Rows from block 3 of the decoder of a small image VQ-VAE, named by matrix and row number. Each number is 128 + 32 x the weight over its row's rms, rounded and kept within 0 to 255. All counts start at 0.
After each channel's rows are labels from the 100 images, of 14976, where the channel reaches its highest value: "responds to" is what is common among them. Only what is clearly more common there than usual is listed. The data: made-up road signs on poles. In brackets: how many of the 100, against the usual share in percent.
# conv: 3x3 conv (decoder.decb.0.1.conv.weight, 192x192x3x3, each kernel summed), inputs 0-95

conv.172 [111 123 130 126 118 124 196 122 173  74 131 128 138  19 128  89 114 196 128 120 102 146 141 119 144 129 129 124 117 128 132 128 117 125 130 116 123 100 128 128 127 150 128  73 169 115 132 178 128 255 128  99 160 128 127 129 128 133 121 104 118  51 128 128 119 128 122 129 126  94  97 158 116 124  76 102 126 107 135  87  83 173 128 123 148  46 125 128  98 125  91 112 127 125  92 153]
responds to: green face (29 vs 7.8)

conv.104 [133 126 125 100 129 123 118 140 125 133 128 129 140 133 134 120 100 118 128 114 144 104 124 126 146 102 136 135  88 110 117 123   0  97 127 130 111 152 128 128 132 128 118 115 130 101 126 157 127 121 129 189 111 105 118 128 131 135 131 125  96 138 129 149 140 146 124 128 158 131 128 205 124 133 129 113 116 124 115 126 112 130 127  82 147 111  98   0 100 160 124 129 112 121  91 102]
responds to: pink face (31 vs 8.2)

conv.133 [195  86 125 114 102 128 106 111  76 134 109 127  78 133  91 153 181  25 125 182 159 112 183  97  74 123  83 134 132 129 121 128 133 146 119 176 122 128 128 128 124 128 121 124 157 109 130  99 119 117 126 129 101 128  91 239 128 126 154 126 134 136 128 128 133 121 116 146  95 128 123 131 131 157  38  94 136 142 149 122 208 128 120 123 172 177 132 112 134  66  73 112 151 111 134 144]
responds to: yellow face (75 vs 8.4)

conv.36 [144 139 161 109 126 144 117 100 138 156  85 142 126 165  76 119 121 141 103 134 107 136 129 131 139 124 135 136 168 142 119 128 150 129 121 106 126 152 128  58 126 128 121 131 128 179 128 147 115 127  91 163 131  55  90 171 128  80 130 105 102 144 125 128 134 165 119 154 134 135 216 144 121 115 188 165 146 141 133  85 110 121 127 139 127 116 128 114 133 129 134 119 151 110 138 121]
responds to: orange face (29 vs 8.3)

conv.167 [112 153 157 136  55 135 173 133 127 121 128 131 103 174 193  54 117 100 126 108 110 211 166 149 182 125 142 146 122  84 170 129  53 132 131 202 100 190 128 128 111 128 156 181 180 132 122  92 123 114 128 129 104 128 171 177 128 128  77 125 120  61 128 128 123 128 127  70 132 122 131 110 128 110  93 199 129 120 144 127 132 127 124 125  56 131 136 129 122 111 204 120 127 161 146 176]
responds to: red face (50 vs 8.6)

conv.12 [ 57 133 114 108 142 130 106 116 114 177 103 125 146 237  62 160 133 140 125 126 110 185  95 147 108 131 124 145 122 169 102 175 129  71 151  78 187 125 119  99 135  93  96 100  90 136 132 112 108 147 117 128 119 126 101 133 123 123 111 159 215 181 128 112  92 120 101 144 161 150 127 117 107  94 143 152 157 133 109 173 155 122 133 127 107 115 126 199 146 220 106 117 123 136 140 127]
responds to: red rim (27 vs 8.4)

conv.71 [133 129 128 130 137 128 122 128 127 118 129  90 129 100 129  51  86 132 128 164 114 155 133 169 126 104  81 129  75  69 131 101 113   0 162 133 128 137 156 151 134  68 255  85 132  82 128  54 128 125 128 122 126 187 128  99 128 128 131 116 129 108 128 128 135 128 140 118 127 128 120 131 133 129 120  91 106 130 133 135 127 159 129  58  38 131 175 116 135 130 157 131 141 128 127 129]
responds to: red face (29 vs 8.6); orange face (28 vs 8.3)

conv.168 [142 132 127  70  86  69 118 106 125 124 119 107 136 136   0 121 104 108 128 127 123 131 133 124 146 131 129 139 102 122  98 114  96  47 115 131 128 169 128 141 164 130 121 103 121 121 131 147 131 128 132 142  87 133  55 119 139 140 128  62 119 139 134 141 156 151 167 128 141 130 158 147 131 145 139 101 116 113 147 136 149 132 127  99 142 161 148 105 118 149 121 122 131 165 148 142]
responds to: purple face (30 vs 8.3)

conv.152 [148 122 139 116 142 129 169 115 108 146 128 130 111 111 125  76 128 202 127 128 145 103 140 130 211 124 141 137 115  77 157 124  80 133 143 129 104 100 128 128 126 128 136 179 153 129 121  60 128 115 128 128 154 128 135 152 128 127 124 110 123  96 127 128 129 129 159  59 139 118 129 112 126 116 107 189 121 126  90 130 157 128 127 117  85 136 134 132 108  90 188 118 141 110 126 156]
responds to: yellow face (84 vs 8.4)

conv.20 [130 131 136 217 189 123 126  88 155  79 124 128 131 196  77 122 104 213 128 146 139 130 237 142 107 127 145 132 122 130 161 127 123 117 132  92 153 119 128 129  83 129  94 107 156 128 125  93 128  77 129 128 145 128 103 119 128 128  85 186 164 100 128 128 132 131 124 133 161 136 139 124 124 156 128  92 129 125 110 120 162 128 133 115  78 147 124 126 116 153  95 136  66 125 137 121]
responds to: green face (42 vs 7.8); teal face (34 vs 8.2)

conv.82 [146 126 129 105 112 120 124 108 136 157 110 124 153 234 136 120 132 144 127 143 135  97 114 159 128 140 157 142 101 128 129 121 170 182 127 106 140 107 128 111 117 136 126 140 127  99 114 116 178 126 140  70 133 128 188 142 128 128 143  32  99 133 128 128 138 128 124 171 139 132  41 135 146 119 105 122 132 166  98 112 165 133 136 208 136 130 141 118 135  56  59 138 161 125 134 124]
responds to: blue face (30 vs 8.4)

conv.185 [178 139 122 134 120 128 196 164 132 133 135 129 143 111  96 152 137  74 117 126 109 109 112 137 103  27 102 112  83  85 123 133 109  92 127 139 113 121 163 176 134 140 128 117 127  48 125 149 114 122 125 130 114 128 113  69 128 127 162  35  87 125 128 128 142 127 125  69 127  62 100 132 167   0  88  96 121 139 127 118 118 131 116 109  53 144  97 119 126 108 114 141 114 160 127 104]
responds to: orange face (37 vs 8.3)

conv.132 [138 145 121 116  96 128 161 159  98 148 122  28 119 190 120 147 142 110 126 122 193 218 137 150 113 128 153  95  70  37 124 146 128 184 126 145 122 154  95 117 140 104 159 153 145 124 130  92 138 116 127 128  83 134 128 106 128 127  80 103  92 158 128 128 139 130 121  93 100 150 129  68 149  61  95 120  40 176 107 135 213 105 120 138 100 109 116 157 149 101  76 144 178 123 154 138]
responds to: purple face (41 vs 8.3); blue rim (27 vs 8.2); pink face (27 vs 8.2)

conv.13 [131 115 112 129  12 128 147 129 164 138 136 147 127 164  29 164 112 102 129  85  49 111 122 101  87 129 149  77  98 125  89 125  89 112 134 108 108 142 148 130 125 139 119 105  54 128 119  90 119 162 132 128 121 131 114  50 132 136 136 127 181 148 136 133 127 125 147 115 134 117 129 120  68 127  74  83 117  74 154 122 108 128 124 117 114  97  99  60 129 175  96 144  54 139 113 127]
responds to: triangle sign (81 vs 20.1); blue face (68 vs 8.4)

conv.87 [130 132 129 122 117 128 126 143 118 115 255 133 106  28 132 118 134 137 127 124 102 112 154 110 125 131 135 137 103  82 142 125  13 114 122 123 140 114 128 212 129 129 125 133 126 121 127 205 122 106 128 128 145 128  60 251 128 128  82 147 127  90 128 128 129 129 128 128 139 127 128 117 127 171 150 133 121 124 115 124  92 127 128 130 195 117 130 141 102 130 255 140 118 111 124 140]
responds to: yellow face (30 vs 8.4)

conv.174 [ 72 138 111 101 109  80 114  97  64 130 126 113 182 171  58 105 119 118 131 106 195 113   4 109 162 135   6 160 118 137 124 118 110 111 137 147 130 115 128 128 129 128 118 173 126 116 131 105 136 169 127 131  93 128 113 153 128 129 110  91 160 128 128 128 127 124 125 115 130 142 136 126  69 126 118 135  91 138  99 131 124 128 132  65  71 137 139  77 113 159  89 155 127 146 133  81]
responds to: pink face (47 vs 8.2); white face (30 vs 8.3)

conv.114 [118 116 121 104 109  45  32 112 154  31 135 128 132  87 143 118 134  80 132 122 136 107 130 121 112 128 128  93 115 128 123 128 173 106 126 141 123 133 128 128 117 129 132 150 105 128 128 165 129 123 128  29 116 128 179 128 128 129  81 130 128 109 128 128 119 127 133 128 134 127 129 134 106 156 204 140 125 118 124 102 117 131 134 127 128 109 161 190 126 137 168 122 124 124 112 156]
responds to: heart (32 vs 3.4); cross (28 vs 3.8)

conv.75 [153 127 149  80  73 145 135  64 148 131 200 137  47 166 118 116 132 104 106 116 117 119  80 135 139  90 108 113 138 138 113 138 122 112 113 108 130 159 128 129  69 128 123 124 117 129 134 143 126 145 125 172 120  93  88 147 127 125 128  97 117 140 103 128 157 128 141 130 131 115 170 150 134 128 140 119 120 139 113 126 123  47 122 126 117 149 144 106 112 140 147 135 120 129 149 126]
responds to: white face (29 vs 8.3)

conv.11 [145 129   0 133 126 107 138 137 105  97 136  93 130 133 128 124 137   0 128 128 135 129 131 127 104 128 127 119 114 128 132  69  30 109 129 132 126 120 128 131 121 193 152 105 203  95 129 124 127 123 134 127 112 130 127  46 129 129 175 121 137 123 129 128 131 109 139 122 147 128 119 129  50 127 123 112 128 119 121 126 129 128 128 128  94 249 202 129 121 140  90  87  69 158 128 132]
responds to: triangle sign (81 vs 20.1); blue face (28 vs 8.4)

conv.61 [134 129 128 124 128 128 112 116 133 100 155 115 134  24 127 121 124 151 139 128 113 137 127 141 133 127 132 125  86  48 143 126 144  42 207 130 128  95 142 153 128 210 164 130 113  54 133 116 133 118 128  97 128 208 128 161 128 128  88 207 149   0 128 128 134 125 135 131 129 128 102 138  87 129 123 132 128 129 116  94 137 222 139   9   0 110 157 127 128 122 138 120 103 109 116 132]
responds to: red face (38 vs 8.6)

conv.15 [201  84 134  44  92 129 135 120 132 105 113 123 121 103   0 149  64 118 128 121 154  67 122  89 133 117 135 192 116 120 101 111 126  94  93 135 115 146 128 132  95 128  98  58 122 128 135 158 110  99 128 146 111  36  63 122 128 128 149  62 119 155 128 128 133 149 127 106 114 152 166 171 116 143 132 109 122  96  74 123 176 125 133 133 123 154 102 175 112 108 117 103 158  92  99  88]
responds to: white face (28 vs 8.3)

conv.147 [129  32 131 106 123 130 128  89 134 125 127 130 136 112 102  71 127 142 139 123 126 149 178 135 188 131 142 186 139 105 157 130  81 125 141 136 118  90 128 128 126 128 128 123 128 128 122  89 122 150 128 128 106 128 114 217 128 128 120  99  88 100 128 128 125 129 134  52 128 133 128 155 129 117  46 168 131 114 116 128 125 126 121 119 127 104 119  76  84  81  97 117 135 104 121 119]
responds to: yellow face (84 vs 8.4); triangle sign (52 vs 20.1)

conv.94 [ 81 136 150  85  62 138 132  81 127 132 129 117 123 255 121  53  98 114 128  87 143 114 110  91 158 126 117  79 121 180  98 148  97 125 113 136 110 155 128 128  71 128 133 186  84 131 126  93 109 151 124 158  87 122 126 140 128 129  69 118 180 113 129 129 108 134 145  71 154 124 156 141 122 105 159 103 129 133 114 128 113 129 121 127  79 170 159  99 123 144 121 130 139  95 158 130]
responds to: pink face (30 vs 8.2)

conv.47 [134 151   0 155 106 130  87 133 138  88 131 136 113 107 124 109 145 130 125 129 126 137 145  79 128 124  86  96 121 131 102 131  32 114 127 132  97 121 127 128 129 149 175  88 154 132 123 130  96 179 127 133  83 128 128   0 127 128 100 118 197 110 127 126 119 128 144  94  91 104 139  92  75 120 158 133 115 140  75 105 152 117 113 121 100 147 136 121 122 123 111 149 128 102 139  29]
responds to: teal face (55 vs 8.2); blue face (33 vs 8.4)

conv.140 [136 109 133 119  97  94  94 107  86 121 137 129 143 116 162  69 114 114 137 133 173  71 113 127  84 127 126 202 162 128  83 109 203 140 117 142 131 101 128 128  86 128 121 221 123 154 122  80 167  69 130  72 130 128 189 126 128 128 158 123 109 125 128 128  98 130 121 130 141 144 164 128 112 144  90 127 147 137 125 150 193 132 146 124 132 129 125 223 129  69 145 145 137 107 162 192]
responds to: heart (33 vs 3.4); cross (30 vs 3.8); black face (28 vs 8.7)

conv.166 [ 76 128 141 115 125 184 125 118 128 126 128 128 128 132 120 127 109 114 128 115 134 104 137 151 136 128 210 124 126  99 127 128 127 128 128 128 124 156 128 128 127 128 128 137  88 133 129 129 128 121 128 197  56 115 108 128 128 128 122 128 137 146 128 128 129 142 129  86 124 129 174 148 134 130 157 124 124  95 137 134 127 128 129 127 135 131 128 138  42 145 184 126 120 128 132 133]
responds to: grey face (27 vs 8.2); orange face (27 vs 8.3)

conv.116 [118 193 128 141 101 126 139 183 162 187 108 126 124  98 172 127 179 121  93 151  69 159  98 124 147  68 122 122 133 129 120 214  88  82 139 154 123  72 125 123 128 122 160 109 123 128 132 104 125 162 109 128  51 127 123 129 123 128 114 128 233 107 124 123 123 125  97  90 107  84 127 142 133 133 161 228 121 175 132 108 108 128 125  17 100 119 100  58 184 198 140 113 178 136 130 120]
responds to: red face (39 vs 8.6)

conv.144 [ 70 128  75 130 138 121 131 112  66 117 125 127 128 247 124 149 120 119 128 104 166 121   5 113 109 123  32 117 124 157 119 141 135 114 123 127 165 122 128 128 133 128  95 143   0 127 120 137 144 139 128 128 106 128 118 169 128 128 108 123 211 133 128 128 137 120 133 169 140 172 119 126 134 135  85 122 113 122 131 157 129 124 129 139 133 138 141  77  83 169  91 137 124 115 123 108]
responds to: pink face (33 vs 8.2); white face (28 vs 8.3); blue face (26 vs 8.4)

conv.156 [155 116 125 169 134 128 162 122 114 120 126 129 132 200 126 104 156 188 135 151 147 140 255 132 146 129 181 134 106 117 146 117 125 128 131 146 142 111 128 128 133 128 118 132 169 124 129 122 125  85 130 127  68 129 135  67 128 129  88 126  81 139 128 128 127 119 130 131 169 128 135 125 159 119 152 129 110 118 111 170 176 129 135 119 196  63 118  73 149  95  89 162 152 129 149 163]
responds to: teal face (57 vs 8.2)

conv.97 [188 131 136  92  44 125 108 160 121  89 135 127  96  45  88 158 146  58 117 133  81 106  60 146 108 123  87  82 148 136 110 119 144 139 112 140 151 105 125 129 143 127  55  90 107 124 137 105 130 129 112 128 184 121 139 159 117 120 125  69 144 110 121 116  92 124 116 129 103 145 135 132 105 119  96  82 124 110 140  57  88 125 117  87 149 132  99  47  67 114  79  49 114  93 125 162]
responds to: white face (25 vs 8.3)

conv.91 [ 97 124 130 128 160 128 116 123 105 112 162 130 143   0 129 126 124 151 130 122 127 117 163  96 140 130 205 112 100   0 158 120  40 112 139 128 124 128 128 140 125 128 128 133 110 109 128 134 126 122 128 127 146 128 121 234 128 128  82 145 120 138 128 128 114 127 127 102 128 128 120 125 117 128 168 132 115 128 122 127 108 129 129 128  97 125 131 127 127 125 173 128 125 112 121 125]
responds to: yellow face (65 vs 8.4); orange face (34 vs 8.3)

conv.190 [120 131 120 103 132 153 119 150 130 127 129 127 132 139 170 111 116 126 128 129 128 112 148 134 146 129 135 134 100 105 131 127   0 107 130 126 117 168 128 133 130 129 132 118 128 120 131 151 123 118 131 228 111 112 111 149 134 133 124 127 107 138 131 145 125 137 125 126 135 122 123 104 114 132 136 112 121 129 105 122 140 128 128 126 155 131 112   0 122 178 136 132 108 145 119 123]
responds to: orange face (52 vs 8.3)

conv.160 [140 128 153 121 117 128 153 136 114 161  71 129 136 101 126  65 143  92 126 153 101 146  53 143 129  94 112  96  64 120 117 109 112 145  91 123 127  90 128 145 137  81 189 154 144  54 133 106 122 134 128 120 110 193 129 143 128 126 106 142 166   0 128 128 127 128 134  30  78 127 125 134 134 105  74 101 125 119 142 106  89 128 130  66  73 119 138  77 133 109  79 115 137  99 120 133]
responds to: teal face (27 vs 8.2)

conv.184 [167 145 151 121  96 128 146 138 130 159 128 128 130 137 122 136 112 117 128 176 120  95 154 139 160 128 166 132 132 107 139 127 143 132 128 128 131 203 128 128 128 128 128 217 134 120 127 147 128 119 128 128 188 128 121 255 128 128 157  62  53 120 128 128 132 128 131 175 150 126 128 133 123 125 100 132 128 134 189 135 144 176 154 128 113 127 114 135 122 115 173 141 145 132 128 125]
responds to: orange face (45 vs 8.3); yellow face (31 vs 8.4)

conv.120 [ 86 127  79 106 127 136 138 136 127 115   0 128 127 137 107 130  91 122 102  99 132  56 131 134 151 127 129 138 116 128 117 128 126 111 127 126 124 172 128 128 115 128 130 127 100 136 131 155 125 138 123 203  91 113 101   6 128 128 112 121 150 132 128 128 130 151 130  68 132 127 157 148 116 128 170 114 107 125 135 123  98 128 129 109 138 114 126 149 120 163 133 125 108 142 127 101]
responds to: grey face (26 vs 8.2); blue rim (26 vs 8.2)

conv.131 [ 95 138 109  87 145 129 149  85 148 130 125 133 142  77  84 133  80 148 130 123 100  94  79 106  83 130  86 115 113 149 116 136 134  68  93 109 145  43 128 128 123 128  94 128 133 130 132 141 101 244 125 128 108 128  51 153 128 127 102 127 169 124 128 128  96 137 121 139  84 151 133 119 150 170 173 162 148  79 101 140 132 129 132  58 109  80 130 101  74 186 179 137  79 123 118 141]
responds to: yellow rim (29 vs 8.4); orange rim (26 vs 7.8)

conv.29 [167 152 130 127 109 132 128 159 111  95 145 124 147  44 127  22 165 128 135  73 224 183  80  94 131 130 135  92 130 129 117 126 106 149 131  84 131 145 128 130 132 133 136 145  69 126 127 104 127 148 128 137 142 128 145 143 128 128  95 140  73 119 128 128 144 135 150 137 154 135 147 134 148 142 136 100 133 179 112 149 134 128 127 139 132 101 140 131 166 117 117 128 118 124 135 126]
responds to: white face (66 vs 8.3); pink face (26 vs 8.2)

conv.124 [ 99 143 125 108 109 128 105 134  97 126 125 127 131 134 255 104  67 128 128  90 183 135 178 108 111 134 119 135 106 125 134 132 118 132 127 191 110  95 128 128 112 134 222  99 242 131 139 106 179  89 131 129  89 130 148 109 128 128 112 119 160 149 128 128 140 125 122 107 163 118 125 120 134 138 142 162  61 153 112 152 103 128 125  88 127 139 201 185 214 117 119 163 180 127 144 191]
responds to: purple face (49 vs 8.3); blue face (36 vs 8.4)

conv.143 [129 169 145 134 128 121 135 138 108 180 131 119 124 158 129  99 123 131 128 142  83 128 134 133 126  79 127 134 186 142 128 128 125 170 126 104 134 144 128 128 130 128 127 100  98 128   0  82 129 128 128 128 170 128 113 140 128 127 141 124 122 133 128 128 127 128 132 131 146 164  28 126 125 127 142  80 127 199 129 161 146 183 128 128 122 133 136 127 138 144 118 143 125 157 130 164]
responds to: blue face (45 vs 8.4); teal face (43 vs 8.2)

conv.127 [ 99 165 124  80  39 120 157 129 154 160 120 109 131 140  91  96 109 116 127 158 121 106 124 141 170 133 127 166 162 129 143 111 105 125 136 148 186  99 126 150 128 133 131 145  70 129 129  79 134 124 123 129 172 144 116 218 126 125 123 107 130 136 126 126 114 131 127 134 145 166 124 132  65 111 172 159 140 188 166 131 144 124 129 125  89 163 132 116 161 159  60 180 142 130 135 155]
responds to: pink face (30 vs 8.2)

conv.9 [145 102 123 149 160 127  40 127  72 123 128 128 140  47 132  65 125  86 140 116 154  78 167 127 129 146 154 137 122 127 130 122 111 112 126 128 115 115 129 128 127 129 127 119 112  95 130 104 128  72 129 115 139 128 140 199 128 129  94  87 110 148 129 128 141 127 112 131 106 137  76 168 114 191 120 108 128 138  99 111 139 129 130 103  83 172 129 115  61 171 221 113  90 141 115 137]
responds to: yellow face (63 vs 8.4)

conv.125 [219 169 137 136 108 129  86 154 128 199 129 174 124   0 127 123 190 155 129 178  57 144 181 122 124 120 167  95 141  93 139 128 132  91 122 142 106 151 128 128 137 127 139 113 111 128 125  93 117 169 128 128 133 127 123 165 128 128 171 143 130  88 128 128 138 138 145 156 106 116 134 145 132 145 150 221 132 139 135  86 107 125 130 123 125 185 174 118 116 149 149 101 150 167 130 138]
responds to: orange face (43 vs 8.3); yellow face (35 vs 8.4)

conv.21 [118 124   0 110 105 127 127 144 119 194 130  58 113 142 112 202 154  67 125 138 136 146 148 130  95  97  95  84  92 130  86  39  82 101 101 119 117 145 125 127 120 108  96 137 115 114 122 122 133 128 127 128  99 128  94 105 128 128  32 115 176 165 128 145 117 126 110 116 119 125 139  98 165 131 125  85 103 141  79  95 138 123 132  96  80 203 137 148 123 191 146 136 158 198 138 172]
responds to: pink face (62 vs 8.2); purple face (34 vs 8.3)

conv.39 [116 161 114 166 182 129  94 124 188 181 125 137 119 146 112 127 115 237 129 144 125 153 255 140 139 124  97 141 122 126 126  70 123 136 130  79 128 147 118 134 127  95 103  92 111 101 123 132 116 148 123 129 182 130  88  47 128 128  82 188 137 187 128 128 130 129  93  91 157 122 144 139 164 159  96 133 118 158 121 192 129 131 127 116 139 139 162 147 112 172 243 141  70 141 120 130]
responds to: blue face (37 vs 8.4); teal face (30 vs 8.2)

conv.83 [131 120 128 113  95 136 179 116 106 140 120 135  66   0 124 176 163 136 115 127  85 116 124 103  99 118  79  34 125 128 116 133   2 129 107  78 136  92 127 128 127 128 125 152 105 134 102 158 137 151 125 135 190 128  66 195 127 127  82 114 150 102 128 126 136 133 124 128 116 161 138 109 131 119  92  92 123  71 186  78 105 112 111 126 128  91 119 123  80 102 164  79 141 101 135 180]
responds to: green face (29 vs 7.8); teal face (28 vs 8.2)

conv.149 [117 154 141 119 109 129 104 112 150 186 130  68 119 143 131 106 117  91 127 144 121 189  76 134 198 126 107 140 128 105 147 128 152   0 145 177 129 134 126 192 134 179 115 150 144 130 122  97 127 156 120 132 158 124 181 165 125 121  95  47 138 158 124 124  97 136 123 110 121 145 118 130 115  87  75 135 130 129 153 100 105 132 134 131  63 128  99 118 144 108 125 104 130 175 128 133]
responds to: red face (68 vs 8.6)

conv.117 [124 127 128 130 133 128 130 129 123 128 128 128 168 103 128 119 124  65 128 126 128  74 128 156 147 128 129 124 128 112 167 126 123  63 133 131 128 127 128 128 127 128 128 128 141 107 126  94 129  91 128 116 115 128 128 131 128 128 128 129 128 130 128 128 127 128 124 122 130 128  83 141 144 128  11 114 127 128 111 131 130 129 128 127 129 128 114 128 128 129 128 133 128 130 128 128]
responds to: blue face (27 vs 8.4)

conv.19 [129 121 126 106 130 170  97 166 124 129 128 128 128 110 148 127 121 108 128 119 163 103 115 117 136 128 132 123  77 122 119 128   0  95 127 128 112 183 128 128 127 128 126  62 113 128 128 184 115 124 129 245  99 119 118 123 128 129 126 127 104 144 128 128 131 150 112  99 125 118 134 220 138 134 131 118 103 125 122 127 133 128 127  99 170 105 101  21 121 151 137 123 118 115 108  89]
responds to: orange face (55 vs 8.3); yellow face (30 vs 8.4)